Weights of a small audio embedding model: adamw at rate 0.0011.
Rows from block 14, named by matrix and row number. Rows with one number belong to one channel. Each number is 128 + 24 x the weight over its row's rms, rounded and kept within 0 to 255. All counts start at 0. Numbers have three digits each. After the name is the row's rms in percent of the matrix's.
# convs0: first 3x3 conv (model.blocks.14.convs.0.weight, 256x256x3x3), inputs 0-14, a 3x3 kernel for each
# convs1: second 3x3 conv (model.blocks.14.convs.1.weight, 256x256x3x3, transposed), outputs 0-14, a 3x3 kernel for each
convs0.146 097:137130124139142129164171172130142117112120114144150162132146131115132110128144138153140119144150153104103086130113106183154141110112122116130128108099096128133149109089077154143147099113108130121113148177167130134114116110112124125130136123131109126130101132138119116111110121122139131141129145140139151140132138145137136140150136136119121122129125123132147150089112109109131122122094089132150147108106116
convs1.146 108:142136137147160151120116104090082098116113106082067096152161159103088104101094096138127118148143127132140143097104103133141153097117145137131127101092086102104122124116118109099115142135118108115109112119118112126126132140153136135150144131111075079060092107085110116108077090098113113117088110110132135127122123121136127139111101099111104084112117108080077085102081083084104104117122120134128127142138138
convs0.147 101:134148141130146144166187178156151148113096105133109083114125133130132107161164160117117109084070072124129130119118135093080063141167171082082070102117115134136135145143144115128101073068075127123137130114109124121110159147123133147112118130129110111137115132129118100099163169173112132148141150150105100111119121133098085063093117142121124136090091093104099089097126120143148144119126128137150155114103088
convs1.147 092:051071080131130121129136131086084095140139145145122123119137126147160166131129139098087093102096085070072073133133145178173163126127127132124140110089113141154122112125074134118088136137122125128128144123130165139157106105132124135156136134136133142147136143132141135137107112104100097108114117117106066085081078070050046066156147147114107123122129119142157164139138152155160163109118110120133124107088119
convs0.148 100:123135116134142133124121120076097087128106113157183174125130111100145139134140129168183163154140119133161142103107105131162153169174205109137133107129128147136139124136130151146141113138128130156146148159134077107074131119089152163162145161162111134139144150140098121123144148140140133124134127122151167160118109111121138116123136127139140137117123131155195161139133117101110101173168165141130115148148131
convs1.148 098:135126127118108121120102130140151143096116106108121106118121128132124124133146135143139117132142143127106103133151143125138138138127141127149144154140140113129121152166148161139150158156151103110101124123119157146133108118110113121112073110087123126120133131123154152143120120122138142137136141136141145147154151117148130111133137138160157131136121117110126108135131123147148128124146156098109122098131132
convs0.149 102:125119103162157134124126125104101111117105091107122119102114119131152156087115125085085101132153139138138142110133136142147130138160159124149139128150135107122125115114122098080088144144138088078079112104100091111111098136147123141154099128127090085085126118141120130141130136122139138119156158147123127157141147164170173166092088084141147133129147162161154151130139149134133138108146151131119125134164163
convs1.149 084:082096120132122117129133136120109095144131138158137147111112116081085084097134149127114116140122130118120125149131111131121139134105108150142123148128139155166169121137150154146143155149141115107105130115113153138156084087091099113137101117116108085080112125112096107118114116101114103125088083104165144146151132139140126140154146142179173157128137130142149133139152150136147147096103110126122115142138141
convs0.150 100:110103095147144129118135145100121135153161142086072048127136101165163133114128132133152149174180164136171150098092103130113103149170147112129129134139157145131142140148126131137131133131132159166154126140112146157145143151143125134146108111088092088082115126119156152141126106107112124119130148124134143142173177172118140137114110125130113095161133096142151148174169168110114099151147151118127122114068058
convs1.150 108:141134122155157151123129127070084104119120124120143125130095097099107078082101097144142166158177172160155141144158156160172167138122131150143151125122116135143135139127118132125118117121117119115091097093075144127131091089072087072077095089093096102070090092073078071085082101084100112104103116103114120112159158154148145140128117119106099082105097118102097091110105104124108103106086105111102120132125128
convs0.151 098:114109109146134144161158166152137113133147141159155141103107102130134135154154145126120103141148119141143130115118123143159152128143174096108098137136135137132136126111110119141128093110100140132118127145133145143126079089124121147157182182127090083084099114110110101095148145152146132137137146155121105089153147139127133129111115117107115111155154152109126120137109085103088075089101113137133134104126123
convs1.151 095:125117110159123129160160166135121121132147137128145142112108104133130134103122118111113130125105128112108116086080088099103110114127145103118125136139136135119129111112113138149152142121133132153158151136127157165193149142137156156144123139143120127135118105112107118104137130150140150157163171160119108115131123148111124159107110095090096121060063064110110113092123116071094097145109120127137126169183160
convs0.152 101:089114100096101096061068101086073080111118114111143135090094091099112106118107073127167140149165168162176192089068097059069124085098142105106106129124144146153150108124134107120121095110118119132160119131136125126137115125154089118147123157194122139145122145145151161157109103099095129120088108099104115106131136131109102127121124127121129151125145145130155146112129108102116101092117140110118148119134145
convs1.152 094:132134108091089103139138117112100133089094113121120134112103109125110108146109133132133113148146138131119110143115148161145118122107108110093089093106108108111101147153141154149120137132114122117120162143125161120088083083073109096111155160139111119102113124100149127096190183180162152164181193194153141124166160141161160132127119138123136137102124133105116136119114116147128133146158147173169159146132141
convs0.153 099:122124132101110120095091108150163170100094119136132137115134125164170152088077064166160155118126138163161149123121110152145134125125128113116111146139139129105091151152141129122129122117122099110119117143144119128112124125137122129112122112111130150133156161172159155137119132143136138138113120134165177167188192152145142131097123111160147143144123103147154151147160122158167165135149153091092078126119116
convs1.153 107:123122126141138126152136151147149163118125160126130153165156165118101122085081088135134127137126137154142144131138131112120119099082084135132122135135127114129119110124116091101100090114101133119115100102090114093096160151155102106124127146157136129132078083093082083082161174169164183199142140156128116126132125097162156130137142132147158157086101100175183194135160170146156151091101086113104087113107097
convs0.154 100:102101106113108111129129115130118128149146151074093111136124120128119101141153130145147116115116113116134132109105100111131124144123115168152171130149152124132122138130121127124131089077088124130131082081080077076089125128118098076103072088086132134126116144133138143129095094095088094101093098090115118139147155146126128133126138127131143126144139157111120116118096098105107097098114123101096101141132123
convs1.154 099:115101099105096078132125125121117138128121128136143144087072045068082070102125147161142150146125132129112132116093093112082083094089099136128120155150151155160153046073092077072086084094098114108120137123126127128138131124123135144158105116122072094094103130140100123127103131129104120132106126132146150117142116123147144139096098105107110108116122132166151175142160175125152160138114107114096096113090085
convs0.155 101:142119116139133118164169175130140145148125130153164155143134106144153153137140116141177154122143137124118120114123120138147145177180172111101100146149155184179171127133113137153137117114106112142109157172160144160139106105122123118122170168121116147133121124108111093109139144136114126132196195173126149154092116128125132140141154140142122114097097089152170146114118091097095095149150137117112120130143125
convs1.155 097:169147146131123138104121129130112101080087101075088104112138134098099111091093110116093107171169159171164183128158168123155167162154169148148125114103126072077079145130149143155150154152161134150137112121095099105094111112105130106085088086098080084092086101082132128121133128125133146143137132126128125126124132142128123145085075072076094097124106125091101108096098092114111093135138140142121138155144156
convs0.156 100:127118099124128111120114105130140146129119121106117112073100101113143115103121078174193142182181145156167139115105100118117096136133119165153148147156151158155141140130117133147122143144138158154134147170138126125096127103091086088114125125141121138144144166156141157141093094106114107119125126117157170139157148107141134094149155149141138132118128096166172159166161105147154109109119129071085075094091102
convs1.156 095:131141149118119124132127123112119114122109120133146119112094114126140119094113108175172150157183173110111112109129139128149147123118126125115117135148139174168165151157156132144125137142127114125119110119116137146128056085087072059060055043038138151137137119117112117093100108108113113109116109097166180181182182175179189161150148124164161152126125109097115101105111095124119119118136143121108124128123123
convs0.157 101:145145146127117111147145135138121109115117131143151155162151127136143125113110097117124137124121111138133111122111118152148146147152169136138128141147150142137139124119137125126117110104101108108109143153147158151156089106091133156153135121125109103095153151130142123114160148145131124123172165149131145150134135131152147133159139115159163148138144138143137128132128117138107072136135137100089086134133124
convs1.157 101:130141150100102114136116126131135131104095123137136137124138130131130124137148162102105112101114119097094123158145132134128138106095093159152147139132140120118113142142141113120150113120135155148152097106125112115125103104117119128121101117116125122121131143145087099093151146138140140126110122110124117127129116132118133117130125130155164154121101117143139132137147144078108116129148138144120129167157146
convs0.158 102:123115131108112122094108096105104120087092111096110117134135128134156172077056094160125118154146145165164124137117104131139115164164150133128136130136131102106100127115106121112129129138126106068042134130122147139127112102094126133138107126150136132105174187169176166160146143142126116123114114117164140123161153153134125108126121108135138121144162155122124115145147108155135127149146153117103113125148148
convs1.158 097:141130140104072083146145151124123125132120116141145122117112131139144133128129137144159143140150157116122124128143151129150155109123127108106105126127127135129145148155161118126128110123137125141132093093097107105115104112112130103125142146150156143142121133118102107106133123124168150142102114093158154149154154149163163166183174169203197189140154141165148137143162148157138137107119128119112102119106101
convs0.159 100:086081067136134143150156149106112099095124134138139143114106108133130118127139165133137127147160162120122121081094088138152156166177204143139161092090092106108116133139144128144146145151135125135128165167154137127130144166159136125142119120097141140130181177164126112089136140138142163160168162159143139127147150137105111089128097092125145150105091103080068052159173178114134148125117112105105108140129144
convs1.159 115:131138158146151154141134126139144132100100087122102100120120137150148131132120134125128124138156156125152136122124123126116114111093096094091089102118107131138126164175161160154149161164164118117108110129133097110107089094102121121114141137141138137151139145142111110107126128118119119105115104103156163163154178159157164151146148150159168162149142121104100089119128124103111118109110116149144153154147157
convs0.160 102:099104100130118120140147136131135119093072060082082103154143121094106092155163149138140130169159138160147109157149083110116111186177139134144131117117110110098117141115085167163141130151127145156135205188150138132095171151124157132105178164103080077074147144130150159138138135137120119126148145150128141113156143102114133092118109117131111124120100104141153143172184157145137121115117114128133100078089096
convs1.160 098:134146138142132153091081110097089119104112123137131127168155134107115109139152140122139147114145146137145162117123130073105114145141148111129111114097106137134139132163159152152179108100115112147154125131155100122145089105104101091099133106106131160153119140125124114101109111110127116115151152149123172176127163178149180175138161159096109117097092109072104094110105110096104096142146156168162162148150139
convs0.161 101:110101105167175167145134114172174137151143119161165151139143127139133135156138148134135092126116089126135137138128110167162159130114112164153128153142126146140159111122122096115108102107120127128098138132109114117101159156128156130089188185141096101116081108113139143143077072079097115143128141158117098092149141141157184186099085104115108095124137155146150120114108081144141144055047048095107108135145137
convs1.161 106:100114129168168171123109127135147150121117109114114127144138142108132146084107119097118117149141144147134125119129131103121155157160170145147135175177166176173190117112117111115102140138141091099098110120126098096108061057074086087104112119138102086086088068093122115105073089094062080093087087091135136128139137124127132123099105111095106129121133126096117132120135137085093107131124118117110122128123124
convs0.162 099:113110104158184183158186164090097102145145144154171151133138131158153149188193180116132127131120122097098093160149119167159158148148148157146138160147138134125117136129120106134121113106124129147131136141139109126107152155167138148147163161161093089128047052090103109113112111111138134132129111122102097110139126111128148150124111131086063077136126141127145141083102077100132123089084078120111119119099098
convs1.162 099:105113121177165162164169178123121125119118119092110112115111111113126129095125118104096103113096109119121124096107110129142152139147153126136130158154132145133145157146151153156162158162151125121117126124145140124134094092094117123131127118119065075088055072072087097098088102105110118115116099109110122132104106115092116105090104105061056063078079092086105103068078069075061072146145129140120108141127120
convs0.163 100:128139152121111101135147132147167171134132122142146126142117120172166175079100104165164164135138136138162159111115099133135115171169151098109106149146156130128125158149111140124110154150141111106110102138122154156131124142125119145091073073060089079059077082091130135147131125127143144124106116128142150157148147145158153140126126113125121125135137134131120109148144131190174161147139135125117122120132132
convs1.163 103:143145147125118135157173184150138145098108119101109126089118135131144138090082085144150160164162162126136140128161160152149164159145166165152154134134137137145148157162162147152125139144141134144144119123112144162146085108101087094085130150155131129134144135118119132121129131134164146159127122124127120108142137123141137133152172155147153135175171168147160152124128148160168164045045045054042042101109098
convs0.164 098:144126115101103127087065064157154137139141117157147154155159153101105117080088086101107103111128145121131152148137141097093125095104112135136147117125099143144148146130143112118116142121146138146135158154146149146138141136151132141135155145163141134128121134115147142142129119125112128132101123156073085098120146126146169172113095118137125141167152150154144129125101100127135137099096125110127132141148153
convs1.164 108:101104108123142118117126128164169182146144146108108100094095099112126130131146141094100111083088100098108122135138124143141125119111119149158162146158161117116120158147141122139105158163155132136128138165161128137130124134150139135127119111101108110114117130129132151147141137124138139149137138140098113113094103113098114118102116094143150154130138136136142138135145143127124130137137104092098099094100102
convs0.165 101:137146144151146132120125129143135124150136140127120126077107109122127139145173167087082087105092056110095078141143119145129114131118112161118113101057059119093103121130138072098132095117124091084092118117097091098112105139128163145133188184169144147142122133157113126127126142128122118126117129131131109089126109099125135117136124111146150149110123145106114113085102095098087093089111126149151153154161148
convs1.165 090:140113120117141134105121142152136155104092131090069109098111132091099133085084127162157137153155168110131136115117133098110125125122142139136139104147154140162170144118105149126105133118073078069073095082107124121120123106154096070128087082129087085107124104115145129126150156162133156164121127162147141108134132120129134126128147138124151150125127133090061088082078092100118114115107107112106084107100068
convs0.166 099:105087117141130128138144130135135139123108097158117092164150132157144121115132115140158141138154139115129117103094100140142112151161150096140120131146141128156149127131124102088100135103128129166168159158158123127129113124109093121097098117070104118142130152160107119153125126150122105128123127136122149134126153139096110118076064072113102109113109118159168160121151127073100100130126132115119102107112098
convs1.166 094:122121095124127122125135136139139132145162147099110102087109123087087096112119119119143142139129151139118134124140148131140152152156145120143137134140131114122131111123111104111111158162148088106108124116130141143159119148145101104113094115112088107090090106092113109120049057054086096086112111094079096119101083091103109111119120103128128141119114114126122121116126114120132122076059060080073075109087088
convs0.167 101:082093099150141162134144128121094069146136132118108101132142142122123141129115134087084115129128123128126116114106099129149149142145143116126129126135134100116101111095094158143127138128118070060080132122103117117101092110113118114119116104099101100112124132133127105118104101076147149141138151146050051080124136155165154162107109111141135146111149141105096122120121119134118117101095095128159154141140157
convs1.167 093:146159169113122122136142146131126143106103113134129146134154162075081092073098116084096105154144148104116112134114103111085074125111130133138142147136139159157160086080092106092103126128128128110121105077106141115138140136143134131156133137180080080068103089097108105115142145156137133148086091090132119138132108129133096137118117118137126135131115125149146154162169147144164159145140132146143115141131117
convs0.168 100:137141140138140106114111118114123108119137141099114106115129134131133126063072065134143153136157160099111145093124133142129119104119128119140148132133117104119134135135139127120108153145150092092101139146150130113119109116139132147172098103085103102108151168183145137139106132111144130125145122134153150160130135151122127135092089093131147143119138158154158135173172171138141135126124119118139161156163162
convs1.168 095:086092095096108113166153149122106099098096119095104106088094111136129120143143142126123116155132116135157133143148118143131114141120098163125109120115106138134142149156165177146152178174178141150146127119110156128130067078068085099090093089097119116108139147124109111084123132150139145157136146131124127134142124121142138153151144126179171155166159132168161147180182158176186164105109120106112123122137148
convs0.169 101:105110101154151151145160138096106101133132129111118110116122111126144122142150116148150124140139125096105101132150130143157131141139130169162151148150147129136115141155150113131124111118117160156143090105098120117106128141146148156159114129116047070093045066087121131132088076079113119123113101107124119120137151136127138126113114119098100120130132151122131105117125097104118124066079076103103109126115126
convs1.169 092:114130125124131134118119108109107115125114115127134141114121127088099077101130129118097116110084118108090102096102100107116132134156148155133150135132130157140134117102118107109110142119119106122114120117115163145134095103075133132136099120128073087088084093096092085097109121122100118114109129112130137131119122126104106134076074097073102102058054082133133148108125131096104101143137133132129128137129106